From a checkpoint of a small contrastive audio-text model: 1.91M parameters, encoder depths [2, 2, 2, 2].
Rows from block 2 of the audio encoder, named by matrix and row number. Rows with one number belong to one channel. Each number is 500 + 25 x the weight over its row's rms, rounded and kept within 0 to 999. All counts start at 0. Numbers have three digits each.
# convs1: first pointwise conv (encoder.blocks.2.convs.1.weight, 112x96x1), inputs 48-95
# convs3: second pointwise conv (encoder.blocks.2.convs.3.weight, 112x112x1, transposed), outputs 56-111
convs1.0:484474514493492476542500517513521491483482499510528480492474434496506491537470503521540458489535469452488494523484504436455482504532485499473516
convs3.0:522510481563500500508459518464507540516520502489538555515497522520479483501497511501445477508515478493508480502499514495520480485509524496481532476501529479525502500469
convs1.1:536480520478547524527474467495500500487488515457507479503536509533482502514499480467520518468489479463478526513528510462468502483498492488524547
convs3.1:532519540486488542516455457498503514510513536535466510546509504524503463471496455514514510488494527541492530511526489515465524497487537481517505485519505470530508534539
convs1.2:494495483501468489495491522539473505518479521521495513496539529545546490487478476452524493461517475492487523486514507529513540497514530487513516
convs3.2:502540532481491531510539518521502550490517487530494511493499504539504504517513516506506516548471516472492519535477544508439480513547529512476495537518484529496497538502
convs1.3:502519498468479466463469510516502518493513475464516488470522532499508455478502504485487531493517466453506523526507533501473483512471465467561531
convs3.3:505493514517511492501461511511467553480552522489569492502496503511489475502464501497514465522486473431488494483534529476472464495492488472529535458500541472487495503510
convs1.4:481470497439503504496519472496497489469516503527478509508483470485540512465453506502514469482538523520531498538476482500486480504504534540487565
convs3.4:477458469482451479529541519494511512507516548540493475544496492506514524517503515509522544523518493531512522482519504483443488500530520509483501466467466486514536504487
convs1.5:475447506467465503556509534550535508487523487519501517448531496514517448499473526519500469507486496521501549493490509524462496514504472534513492
convs3.5:533561507491515481523499479477529524491490526467473483497532515533502490502484526482547478507480491503476468484470527493530473511527462534452504490526520527499486503451
convs1.6:411517527481531481505465539486497485491483473506543517514473508475513470518480543470480543480532512477519475521509504510507435536545502483450460
convs3.6:486533473503504471511512505477476470488487499525485531466511471504533493481482546557501542474478516489514545479524500502488511518445504488482493528497479474474516493526
convs1.7:532507499491539504502540507497482476471503502455536495449533509512499517571502522506515515517489497505533521518480491485495490508488491465494468
convs3.7:494532555540536510508500505514502513501475561461508509530490492480509547508501552487510494502515463500488536507513511455499505478507496528514550492502497507482453513508
convs1.8:537477515478518521473507559470501481503520482526511520514486475483500492499498513555501476496488503479550501488515473475486483517486493460529473
convs3.8:495518487497476498454521492486475495479484519471534490478532525468476499509481524474532473525497568515468530507496488489489458506517478474481479468497520477497478536540
convs1.9:514494508477494484450520475475478511525519513524469488519508450497501507535514483475535513487459521514495505519527504495471525537480532483513462
convs3.9:552522532497476493447458508504497502514504526483534522458488511494543531510492524496508467484508523521482553507480551515491484495474502456518483515561506502500495501555
convs1.10:485547522487501497508507498520513520489497583596488505486499532484498508500474537495487538501515534515445508516515499510496542508488487511497475
convs3.10:511491475498467500507494512566498453474484470530547536473517490509514467487508500448493505495529555511470481469493493492506497478496482518519483482520485514475496515529
convs1.11:492506460478488467537459504509490503493503519499446508478477527536508507498516506493522497495452467503498526505534532509477515512552465557519437
convs3.11:514488488478526519506537485489485470482530499483555526571502490513508465481471453493515481539502485524498512485499494524462474465499528515507493475488516492503496499477
convs1.12:487487446473509506506487509513567475534514516497525504471497498524530507474476459498506514473463524521516519521500502453473477473555522518504493
convs3.12:528529469433505491490491503474495520485488497496514528497501473466479469550526506524531509532515432528491459492464520480516474510498465471546486480526473495504488511487
convs1.13:508532521463506506514477535504509473483478489504519519507539556446459535471510510491506522509489489475501498527489503471491459487516475532487490
convs3.13:529517513494507542503501529515484494507509513570528491492484438488510507473483547488463539464497496535497487471484525512510513520492483490505520473493472475471471479479
convs1.14:491482500500488475513512505541489516513514485503476524531486496462496475492507512451492519475453522479489501496483475509514498471513486477509458
convs3.14:493530482506508519504556530519489506511508508509482523543484520479467519485505468488534484544477552470474493512492464516467525493518517506517514515487485513534519527508
convs1.15:462538512550496508533525534491478484518518486481501479486500534517495429506519516531529503518508467506510497529492499454481494497530506472554505
convs3.15:486511494500489520471503549480514519503476515494528490506517498496510479553513497500460506477511526530517560459464526528493457501522521522467547525472543495491522486543
convs1.16:491549495488527490471433518456537468465498503509478491495468529484494517522504491492519489469537551502514498514504505501446515462516508521510497
convs3.16:545509522501485461529506461517516466470551492489482494483480535508510521528455486497506491470463510540494518494452514471465469486496501503496507487487513577526464499482
convs1.17:515518525541501476536518515498512489485473481471485540511535485484542495493532506504451516493481474503496480531522524481486475535460519481507552
convs3.17:493490497505476524514486517499497475525480489506485534510454475499484445499425511517472486495462461470462485532530508510458472497505548505506477468519505532502518510543
convs1.18:526500493501496480501497516488457483449528496488520508500492542513500461519468444483554503494501502493443492533437490559439506505513509506468491
convs3.18:484459510500517461481485524465457487531511474480501505483492520474477490505478533481499545444486462502461463480516526498505508512498447507509510553489499483480517503518
convs1.19:497496518459492552495490473525515475477474496487550482517491501496529481497502498477503541484470448517466474528511542460466480482518500514446488
convs3.19:531468542545491537499524490505493515518500526473465476503479457505496474501501516516495516523516463491536499458511538495468524504498469535493470485458490457524527503463
convs1.20:478507484512487516465525516515534488496500481471420510522515500545519470517460480560498504518521525473511516466504501511486544490501505529503480
convs3.20:525478526514478475523530537503495507491513533505502474525507495499488541514478524538519485513481492498482549522423523477511511460497505507492506510537495457522505485489
convs1.21:525546472515516480532522499541506500520528500509513534474528480468484526529537486487489512479499505477509529505529534516529521468526513487509506
convs3.21:504461480493490496514522458446510471509450541473522487490534459472464453475475477499481491484522479537512508495485555510502492491501478457481466479503491473504524505477
convs1.22:480491501486484485460484481494523495502523522493436532505514530497486500508505461487493513468501538493480508486499522494514525506457523493497495
convs3.22:512522490512489522541503521487491500516529525507534526510498527468525469487525534511522520524544495537518555505531519506521531521492501517510507489535519481488564488535
convs1.23:506489488487468463536527500505496495515469504523517495455495509499521509492534471502511552481533496514497470530479482507471528551532543469540484
convs3.23:531502498511532517556552504497494475524468515500466474502509536517510485467527530508536514539493489521499474501519495487456512491518515485528516486477493471486556469472
convs1.24:499515485523479513471504495497482540477529458522516497464491524489452490491489529475499501507523506502527462505514491520477430512519485527519494
convs3.24:497484501478481513517524520504496499558500518446518516503462495495459534539509533515505551519502539476501470495528496466447509496462504506489510464483515529477534494479
convs1.25:516444487497476457538511477527477488460516484473512490544519507484497526490467500475495521516474524513507477523503499449459496510492490536495506
convs3.25:486479492522446562491512480480511486516459506501499498545499509475510499527467466488520494506521525562559501522494516509491519511481474529492474530497488493538516527546
convs1.26:479480505528467473485460520505532473526467527476510519515536535466500487459519518503512491504486476518519487529503482508480512490460503513507504
convs3.26:505509512525495485521498557476491536514467450487494493501519468466495483427484485546523472496533512506502492446466472456517476493532506488548542509470506486480541543522
convs1.27:523433500509494491503521514498508483493492517516462528476523547548562490497499492476453507497466453520515502518513507551491484510473501500464512
convs3.27:489507522466501515516502517498516501491483484536513532509519509460494476500495499502508530468499497509516455494444502490505498526481486490531526495480478482516482490499
convs1.28:463504518511479512531480563506536495503520480481508500480513536521524491509498490540506531515487502484461471501501520522507507505487513504560462
convs3.28:526493475486456486462515515468493486488517478509509488508521470494503501464516466481508507505484527456504479529513523495498510462551487472446479486535476493463480502492
convs1.29:499473432518494519467464509548471540545486536502523477533470538472534483494519525511487501493463515495465449513493519493495504522491517491507531
convs3.29:493507489482464504498491463532467502460516502546487489495463490507502537530531537470551497509548493532495500528477523509483489499539464498467484470564471474498487465506
convs1.30:475536490483498526493495501493502477549509497475507521458502521504529440497527484471472479490492462543488518541498490506455524490515483439464460
convs3.30:479455496508483520521505468489531533508534477450495480517511523487489507466510464510519529551512457465507491531468501491481492502507480523473443435508489530534507501482
convs1.31:505487529529531477480532520539542513491494506502465526472504501504515499507473479542534460513510504532539493501500535490504526485477540518514484
convs3.31:486500490467434510530544523478510478498520470500527500495551516531450508549485499470520557509447512505534505489483512497535512515481491518507483506514474502516528515496
convs1.32:479504501459535496500498528513501491539538508493547524488546518465503537506495475516473501489456448495506465516522546466499470502484517499491482
convs3.32:525497499476507501484544508464456570501494464523477502520486518506464493507505521539556443555464433562530490501516466515539554518499485515501475475471510487525484521488
convs1.33:490470506521584507505501488477499514529507497536516476465515514485509498506538498475476537487499528499520432534551488516464506521504527504498495
convs3.33:441458523503497551512472487505483532520503530543493502510454517485505532546507505539470515511504493471482465467485494547510455520456517487519506512476515485487483502522
convs1.34:505476506530517472483489519470524494494463463519504507489510518476484506519531500470516501518489487522502522494502523494544510478513533557512457
convs3.34:497467523507476503453466496489472501472494451507482506513522547528489475516468536497482494472460471492512499489478497457485496515513458475507523506520454458480479514494
convs1.35:515510505515517496514509475469525499527505502475522466509496494443447494504494473461541468493459521502489505487516474513473551480501520481487473
convs3.35:518489472501524516525496496518524517468492486494512496495538494507492498499517504486471508499507537501468522501504426524547506471502502508472508519483485545529498454523
convs1.36:537481478502515504524497538503507516497539517494486550449516471496550535502482480526462544500551478497484530481491528536515545512508493506520496
convs3.36:526505526502528540509496467507511502517534517474495519507520511516504502518539559512489520501526469489518538535539514526500505521522516479503482504473517491494500477482
convs1.37:465505465519513490508521514499523527521500494478478510459491479474514476538438496524510486538507492547530497501511516483515499518459576537477499
convs3.37:530461527517504503503508573518492485492509512502562526479483504521487501543515508490558507535535506440502537516507498480517514470479478534475517539491492488519517546521
convs1.38:508501513524513493459464515534559485488465501507463510539474499494527467489499526552526494483543475492468488536513501522460500519506516476508497
convs3.38:525528492508514491489506485518487535454504522390496507457505484509539476452540503520503489469527484489467527505444514528463506494505483464537476505504473482538481463531
convs1.39:537522519518511466476490521509477516505450452460536475462487507553480526485523498521495512493503525496517529510511478514471509530522469471513507
convs3.39:518485493474480521519512549497520536513517525511509493472461472529515481497518473559523508506539520494484502515491468476523516461510499521503466489510528520530512534466
convs1.40:468518465514481524507525497477501489473471495495500510477470535439534528495484494502517497484505489527504458481487513526497468475458502490473510
convs3.40:464493530453538488494505487484461493503482509509526444505542448464489510447493460474476454484538466483482503454534534498487480477541476502531505507497477488504462516470
convs1.41:508465471482504451495527479497460502508519493477476513463490473488508520498466534480542514510467463504541526521470505499469516495484519526483503
convs3.41:535486519488483545487502515512478489508455492459434483450507520489484522465507519467529478520492512510550509494504533495480533516543500545505517504487519504438540494432
convs1.42:470503517506454530420559479530525483512490527478522509455462496509481539503518517542498484495501556488506479497495492504503506497469502512478532
convs3.42:467509495483513484448508495532517536456491497475494491489491482510490489523496481559528491479487535471482521500509497468536500573452500491525510522533510528510481479480
convs1.43:505517523485484527541509502506540460503463505500459526463480510482488488451462500508457529482500502436511510528505527505441489511484530481482490
convs3.43:482528517495501510479545498544520519469470496531493491540505507487531454489512495491495507504542502498484491513489504525532533526514541521476426503458492529483484484525
convs1.44:506526499446516478496501461473500486518503539522506459490511469499497480505486518516462498478513525490546496512471478503459474515515467484479461
convs3.44:460499469460469545497489492517502518496507472491498503476467501488513522490486469499432499486499493476481506501460487470506508518473487482481503464511488526462535570459
convs1.45:487477491503486473509492459426489475509468485517489555486469478482504530536467498495517488481468528543470519496531508477504497493456534489532501
convs3.45:500470510482508456489483518484488513478491510539504465569485485553517528519464475519505503491518465507479512532517494468509541465529505541512502520482481466507506509524
convs1.46:489521514488474515520485482515480476492497523505517530473471532428519568513494491505479499494506459543523467514483543526489499482517484489469507
convs3.46:509531515523469497464501520489522495486515517509504489501478513509492482476496496495487500520471498515516523446493500482534503511483502505489498508543513469525466476519
convs1.47:502508507470518486510491547529440491493489515473559507497525530514511510518482492494504480516483477500526478496497525501512509480521505521484503
convs3.47:482573531505471504491497499506489492486476547483498492493467538492535543496475493496514529521499508488515492511548472488490514458486494524493487497511487523437513565504
convs1.48:477526480505513521482524438493515523453491520520491551476501499451478503498520498466487507481493520507480405500513500512504504575450497478486491
convs3.48:501487553508525511505515512560502512475516524494468474511488516573512512513497452500512510487460564543501489536482481488495500503494517507492526499488473522493507570514
convs1.49:496493464546445465522498518472499514467574490510495566496513473484478511512504479524508511505526527513504487487490533520522493485508537495515500
convs3.49:441547463471490483535504500493477516512481471494469519539565511515514492540472492481502514484503484465468454533492461500528513541561501516487500462500488473508480495447
convs1.50:518516504503544460454541456486463447488496486518471491466494435505501500497461508494485447501468500496530495522509505482444490508468519483514541
convs3.50:502513529529497525491487486441468504541508470496528463446457507495524485523495523459462532490514480517514506505518549534539515503476489451485513483475508486477491513461
convs1.51:534485508491521487474486489483565445472532484462542510489543542491529519473539500534486518473479509498487495528480510509457489533487507470504485
convs3.51:512519520427509521473502455478472527502538541497505490490471474495505458542508520475501499539510480429491499528531466495533480528490519484490514466507498495528492533455
convs1.52:473523513492504474504480519512497464519466508509479498487494481511489475519507515509469529492512551482527477548490492531469481475505461464474481
convs3.52:530517505517534488499458503458544528550502531519470489555493499488491528526501497493473516516503467495467494545526472513512443533522498533495500472489515437537474483476
convs1.53:506508505432513508541495527555490455480503489519485514456472506517478491476494502489491529497508522492471508546493516487451509517540503540498483
convs3.53:464485483493436500508503493546508522463461507515505481480494489513501453496492464464490484513461484504478543518512518469483525456459459475540511518515468487506502538499
convs1.54:496482512469486520490439535482562505482513496471440508456503489510500528505480523497553488490487517515467493508505474471494515509498483456552532
convs3.54:521513497455519515476489542527490516477526501518472480492461525507530466508496537505472508526496496502535510515477524524448492491530467457477473539470501482508519473533
convs1.55:471480509479487533500473497512514493458468493517492510498536525512473506510511480540456511515414494499511454494478490494495521502501516496482509
convs3.55:527531482492480492564521486507537525481511449510498501468478480485490480497534488462511497469508521491483479512490476436532497502522477528543509504479468491546545492475
convs1.56:495508544524502479550469502527480477496483529507517472526475492459491473542475493480506511494492422511499523567515511489459501511480536521467502
convs3.56:481458517524526470509506547523448462485547491513500480491532463502525485517512494501521493492513499488545493477530512500505519554522482541504523480500487495518510514486
convs1.57:437467522484531426484489493556500492506524512508497475536495529515505491472527545512460509506471544500533515494509488487496543512544517483518473
convs3.57:523457530505487505508515542517533509477523505527486477483521470469475454534483507495521509527498468561513474477495502501484475500578515520506469503510500483507487459513
convs1.58:484492505533481521503478482500491472550549432506504497492506473466529510470488477471510510494535462484512491514473498521427510535485486511499469
convs3.58:531510469567515524497476472490500485503494484523481530528517481503461498519448502467478498463480494507557514513485529479489523491497490497515527501530540475532466503495
convs1.59:496486531541509476496490499517492486491512488492539521454507474457533557509458514526491505468478465481465497492506507504516494493492505503505436
convs3.59:484489494492544463485508524541533491529533515538514540541510509508510527495523495504515525537489549525466501503490498482500479555519546477509515501509524471515494505510
convs1.60:520481530505482474518521516517501438477533478529522559477523460534481489496489493486459470551470495498518460473501534517522493495485478513515477
convs3.60:521570554477514515509481513496511510502477492504452499490493480461485480507473479491486484491481507503506507506469492495586518504504488479524491490523490483498498492515
convs1.61:559479458514505513490463506535467493506517491464508520516448468519549477472475497506478495485518488458528472501502505525519473471545458493507529
convs3.61:473470420502516538504526518528475526539523480463479480483520492497492477509499535564507479523451499530531518532492467532453515492485515487503530506527526524486546472486
convs1.62:494496499485537504481481444518527490464534502533494539521493492515474490515457516504482532503473533485486524532507519507493502516496500526520489
convs3.62:495505526475510513472495479488471488529524482508521498525522530545522505496497508461476479490496505528536500486521492528468524511450518512484490478535514459477493534501
convs1.63:465519498519495517516480465542515494489543522502513489503503542506479480516459515503421499509473540484529555516540477482468482503485521504526490
convs3.63:509447493484468486478490493470477519474541490524515531538486532517496509513542522486475521480496462498548521513532474518476533513477459460504497490482526451498504504519
convs1.64:521496538526500530514521509461476499482513489527518583456540503533489481506487478499513493516500477494519456514484505482485502509549538497452468
convs3.64:519528473460495496526454450510498489504472504522471547481575472548463500513503491504488505533457495502540530478477447502536481466515514503509514478496492489481532524473
convs1.65:480453491509484513476491500509498478574477464519503541502508514475544490523498529510539457515521490479486530466540475520501515519543558476503498
convs3.65:481486525498520485543503476482520495497523533540525533472461539496505498535538522506530450484517468494519480499466512499483539452498474541544487495492500522474496484493
convs1.66:536495458520524484522512522522494498504536498430503469466516444477526474492494434515521487463542480511498490517492498485525507480504448490505456
convs3.66:494562494465530502470514506457490462507492543534513549476506478526514507493534489452486523474515490512515482529478522525434476475494490465523533517505512500578512500498
convs1.67:474530485484502453529487560478485489494522507500506488525460499482493535518500531510454517495487516497485519523466500518464515499495518531496493
convs3.67:503499503466539504493530480564476477494526517552526515464509506488504481476508518518488424484464528483460515504510497506490496515521509535514511445511482511463502490501
convs1.68:518523515496499492456484427520491493491501521498487483485482579484488505520499522511504527509459518522524512522517498504445468479532522482515515
convs3.68:523477486515496507467511509506520524527500491479494504483491525483527478454530495511490484485488496528562481554491496501454501485504500531490499481519502520495512489490
convs1.69:529494523474492498542501497507506471500517476511477502509533528498468570529473487489521520470515535501522487529500527500452521522521466460468465
convs3.69:527469492471507469545542502523578509491515489489524488498476492495565540532525514519516509524509491487539490517519515510530493537520546462521468516487555544497541509459
convs1.70:488488530517493518447474480525476530508491493517526511477497490482482515512489466485513483480472526562430451520524479505486521496540532499452479
convs3.70:515476522471488509480516493515511492506509521506496495466513506503531537526534496541498556544557499523514516478475542565472518507509505504531496499499533446548487506518
convs1.71:499533500476487498506462495492476516458527534456502481495499476575472508487496481485522462486515504501517499528518454467471508498482503542459495
convs3.71:515542543512510469484515522544477542466503516542483475495488520491545508533486510522511464516491507531508472472533486491472491503476496420499513494472499489462497473514
convs1.72:486484513479481528470479502518454513431518477516490507462464502520501497506482506520519494516548459555536518522472479501482533498497495472499457
convs3.72:531491486489463548496509467540486499478481480502531476506515499521505538521491517490466464526542537501472487476464471498500525494544481457484497532546503504445563495503
convs1.73:499493491492517521471505448486480481467483482507497568521472485502498478452501513491508426530527516494491510479467506530511477463486556501491490
convs3.73:522497536509537475538530522497548472501505460498506504527532472500452485507510528509556521504501508478495520470485512515509522531522526517499542503481467502510559486534
convs1.74:511532505546484493493461499474424520465496489464491515494540460485523496503502470523482448492512549474550480523452526525502480522511501485463544
convs3.74:513480530474476511550475493454524462510487511488468458519471479506507509507524473524474519511504522457491533537506526549494517498463472482572507539492475490502458512515
convs1.75:480466518465493517500474545506519427489513484494494528507484520484491503491554514510490478497522479472493452481498470469501543461532551530480491
convs3.75:528545521525480476503507446501517520497470504469499504513461517501472484463480509488492539502481462528461486494521471451497511508473499511485483495496490478460485496496
convs1.76:514497507477508570471502537433529523513504496499524470553512525477471484517459506508510507490508447510537546520481507529474489487529483524483508
convs3.76:502498516485490513504484470536451504500493431489457551479519523547495517461481513515491516502466510487492512498490502473509500508493475497468524519503500502488491482480
convs1.77:531462525483510499552540471556480508500461499529534523485469481514482537492546503497484479467487471453486474500461496503502520485542479497511520
convs3.77:486526512511505512515474493491492443524507515500490500516457529511462523541510482511475507480533523495494522475558513546537475503558503509520493524490559521503477490537
convs1.78:499536502462479512533453492528476486553516484479511474479512506467514509489514485487487503491441554514490490527465492499490452477480489518453517
convs3.78:498499502516511503505452463532533519536502480487513447549489502521481478504517462514533458492527457515536480507469504525503508469512470523482521536497509480535519481476
convs1.79:484473480473514539496485508501483525472492471449512447521496525522503523523516493503521518508520484498490492525453527478460481511515514458481515
convs3.79:542487540484441521489545509508511493488480500508484513485530543495505531489458503488469513507479526484535468496481497484518555456518501501527504505518498487492490514525
convs1.80:521552509538525476498507545497463501506474503490563504512518430488475508501490478486461532498477464516475518513470477527480517459500474466488469
convs3.80:475543524515494484475489511528470466464499525518499505482512475497478461489512525474535510505481475510507525463510485515544524492506520503486497498499506520502518518520
convs1.81:481508500503512498487528455509504503502538479500495481489462521495546498494464501522502490517567445509503471496519514464492530496523482515521521
convs3.81:450484486534535499485499525509488508537503530482541516508502524492481471488515489485479457505474523494504506512508540540530539518495555512485497494485475548492481473493
convs1.82:487474491533509496519466499519482486492523499493505513530506551503516466507544506525523521485524449457493462498485545497470490523512526452497481
convs3.82:492515506496490576437504482516491477497509496512540554518481549508486478458465460525522539449507483504511491550535494496530511493500515537456498497506517491493492523521
convs1.83:488514516491522518485448497536458483547495442512582538481514463470518482473506496511475494513483441499483496504501506514505487516489512480474443
convs3.83:537522467484535543509517522491524444486492474494512519515557482522497486480510517487484480471499474534529528523477465550506483495549494525522476512551535510516512449528
convs1.84:477494528416489484489501489502533504462492497486540505517438517554510518460540484522524509504507515516521540491493512464468471503505488509470501
convs3.84:475487461461510563529498501485487519491501517494503510514494514518510513498473505510490453571499527476501515479497530500497515484516502498471455518449505438516544460503
convs1.85:459537487506506490514509505485518505482525497511485499450480491470496525527474475501504507525530493485415506504477488482485534493503477466538502
convs3.85:503519515500470527500492503474483489485529497513508514489527480505507475516477515537495490511539510461506506530487503515486501512509510487553502569568501487520488485532
convs1.86:527482475554473484473497536512457497491474476498524509528475558490480514523491433500512508508496534537467489526484510541473496509482483520510479
convs3.86:526502448521484537513465518486515552469460516476494541533487482493507521519465482503526492478511501521480502465507467502466474497556499488463461524493525495424490497507
convs1.87:480518480510483481541479484509501493498465504493509498460528508491506527503488503474500516462525480505517462513462480485524489451519473491517549
convs3.87:471492504533496534495484505534479502504522437525529505535462506483501462497491486476526490518470505490527518505504442506502529491474518529520521512515513510508510504537
convs1.88:503508456503489517506505533483558502455446497495477507482546500515505578465551480505518515531530511450524517537494513515490535518519519510482464
convs3.88:470492525532464478509494501466487476502468500436520491483505529502495480535511525525481452530528471517483459475509510482509521504484465507485531452497496540507476506512
convs1.89:486519517495470466521498548508521478502519522507497440466518494496504475499521495493489526521472517450515453533487473516480491514464551485518477
convs3.89:480477493498543467484505530491494558473476519522545527505498524491506531473491533481476539482503495507495507473505533510525487510501522528482514436503489580542507499521
convs1.90:490493496510504470552462496490507517481492519539498501497516501446541440472544486476502491487537449503495535491494508471502448516499503542469513
convs3.90:533501509477494546483506530502505532441495474480513483482522511479476474504513502478476539538523460446461516486434514483529523504505501532462498495532495506501491479484
convs1.91:532494501476506545454544494507488460492502502550470507543509518538512457503511524475498476505534516472444500485501496467520524476524470547479492
convs3.91:490505541529489530477511531503501487523478514514493493482491519483537523505539519536539502510494515479526461461519527493515543519466539477464519529493468529443491442465
convs1.92:547486486458466522464501520464488483483479555466491486484458476506456563518521477514500468471472527499493458509484507474482527464485472495482526
convs3.92:492509574501487487483489504469501493494487495499495541484537452553471487479445482512541494513525486501512453476491515482515510504512472497467478506520474475479472502477
convs1.93:484492520519505508494470545483520475531507515478468495506559497485451530498558437546534510502507549476502517533481469520506541536492492534524505
convs3.93:535469532528484525489511502493478474476520511507518520463513510479479463493508462475529480482485481530518497476481501488549580504508497504489535502483502519503497496515
convs1.94:502512482475508531553465540515505506502490490491513505499516448499456480510494479511533488506535490481536502523473510515465464471498515452526507
convs3.94:478474483440503535523479492552517475482454468504493494481488575492487473470466517485485519528484442486507484473520537529505512502483520489486469511494486550492494499530
convs1.95:502509501517471511466500471491495495486510455496514502490493504508491482466532526502524503514507547510602483479487556509492461489521467510483506
convs3.95:466485489485477532503500515441509507498518538526461498491502502495442490489451434449490463491495474498479467504516484471504502469532483476523454539512487522466470515484
convs1.96:460470504520515542519516512492505430497513499513520484530497509503495482504516436478472561489547490466509495542516513555474530473449490509495484
convs3.96:504482507497514476512477497520503491461521529504489522553493500491468466494486519499503484495514534467505506495485515502529401474472519487513494526511489479535513503544
convs1.97:489511495506517510495513504493504454478504511539458459485494466497533532513494498543488520503509505465517509522467503538493483507485497462502492
convs3.97:548483525509496532506516532579501550494491530510540516491480485460499529516514494514462512477486500504507480556471469491482513492488550471551474501501469523491542496510
convs1.98:519485462489473514500515543515508479470508500480516521498511479522458456517495513531530468525510471492513499517534527495489493455541530551501481
convs3.98:525488513521462497500491526488495532495561530460485488517509498459488509479455483531481477474513477514471500552511511522482504493464534522487533499491466493534487522522
convs1.99:471557515530483513466513493502504511496511515502542508470464556511503499481500499532543525509527526510479475502515459491483486509480444482513482
convs3.99:492506469486483484481410534498496475519491492492487479542521511508510537503523530527540493474499487484525561475478506485448520503526490467479485485503501499481472507496
convs1.100:522486487539498528526536518532485496511491493449518494527525533510480513513522499514466542494445533454525533506532514515459463477476478477468489
convs3.100:488455509514481511485474565525491499491550502517485454502458472514521484465532469503506498525480511495536511533497533492512489517505537525487507462524465476509503472539
convs1.101:521475529507535502513458486523518472482503503489474496461494509511493519503487539464517445475481492569549516524494490504476535513539503511515538
convs3.101:495505470529500517494473452490484486497469474506529509475484492521445478429511522491488468507527507521494522504473540492496545497499504501537494545489447486469500511481
convs1.102:523514500516523563475468471537495506549513512447506468481497500500540500491492533512463504510459508485530491520540499485470545505497531519490506
convs3.102:470531528486503487493513479522537503511503545504485516536468526522470490530515456536517523510501488472472461432489455498505467498518511490446520556506534492488514489523
convs1.103:454502517489510469487504488510497488510460443481508481510403506473502466486510523500534509504532477502500527486521526525535492453498522498537487
convs3.103:504533506505481519504499497496467472544517493498477525517470523503477489536447478465462523487516488521506487469552501476506509491482468538506543491530552498470519502498
convs1.104:506492501514523539504480531473527483474473472471509514532528500497473550488500471521501497483555485514487513482529494503478468492508487486478466
convs3.104:504538517507481485501519534538497492487471482516545524519508505467500482482490467508525472486531514508530489475507419531494496500496511539509498480503457475513518477506
convs1.105:482479552541487528491497527484501505494502462467513482522490507511503502496380505541483491541522471502496487462490524496542500414500534516506502
convs3.105:504475530454501507498500496503531509452461553496485500456526505508475515494475463481506501487511494497485501466495528450510478521501446473499486498496489485494510491483
convs1.106:507505482484460522475545474471531475498489518507484457514500523511507510508468511493500520517525518555477508533502511449474500527456543454515508
convs3.106:520478456512495513525508495455517550492480550473502520505443503506463541463518483561458569495490500510507469511512503476520518514489529494470531510457493500497527472479
convs1.107:495516472473502497493508518557505507505469505506500480484500482567522470509527497462488485502465519497491472524495515519490484521488529518481517
convs3.107:499471499483484534487490508494489494456486496470487511478521551563495513484503483514505496482488530495465516492496527481516494552478502469436481496502456478488485493491
convs1.108:464520497506520488517455485527518493500494496513549515517496467497475502498517500480487507494509521458533501489527480486477484509524513499518533
convs3.108:476491544527537527502498525506514478491491493470489528483481485548501452515497498522527508506478477518485494480497514478523491493568485490469492518530490460475550488524
convs1.109:553507478523501544512466509499500479466469493526531483507485482513510458487482504487507484501488433498528512543449503504466466498475504485474458
convs3.109:489509521510488479496494494480496472542516493460492454497496501502478546548501488454483470472518520465493493431470479511504520517515514502529501490497495479512507483487
convs1.110:517539516472491485491481506527533503428469478516514564452478494524516524515503483486479498488453490503496544517505510534480491548464469478493500
convs3.110:475515486496559514517497465516532481460478530504490512466487463474455527486506479495505481475526493474509481480477512510496502542488509542523511504486509465475562473524
convs1.111:493510491535464460519519540511447478509535537457496500477479502491523452476507534486499523510540482483507515530501510519483502513488515506542439
convs3.111:520503516509496499497507468471506484496545501485555499469510488532486509462508505518467519478496535471523497530502475507494507496504487467504451527516573509524487452460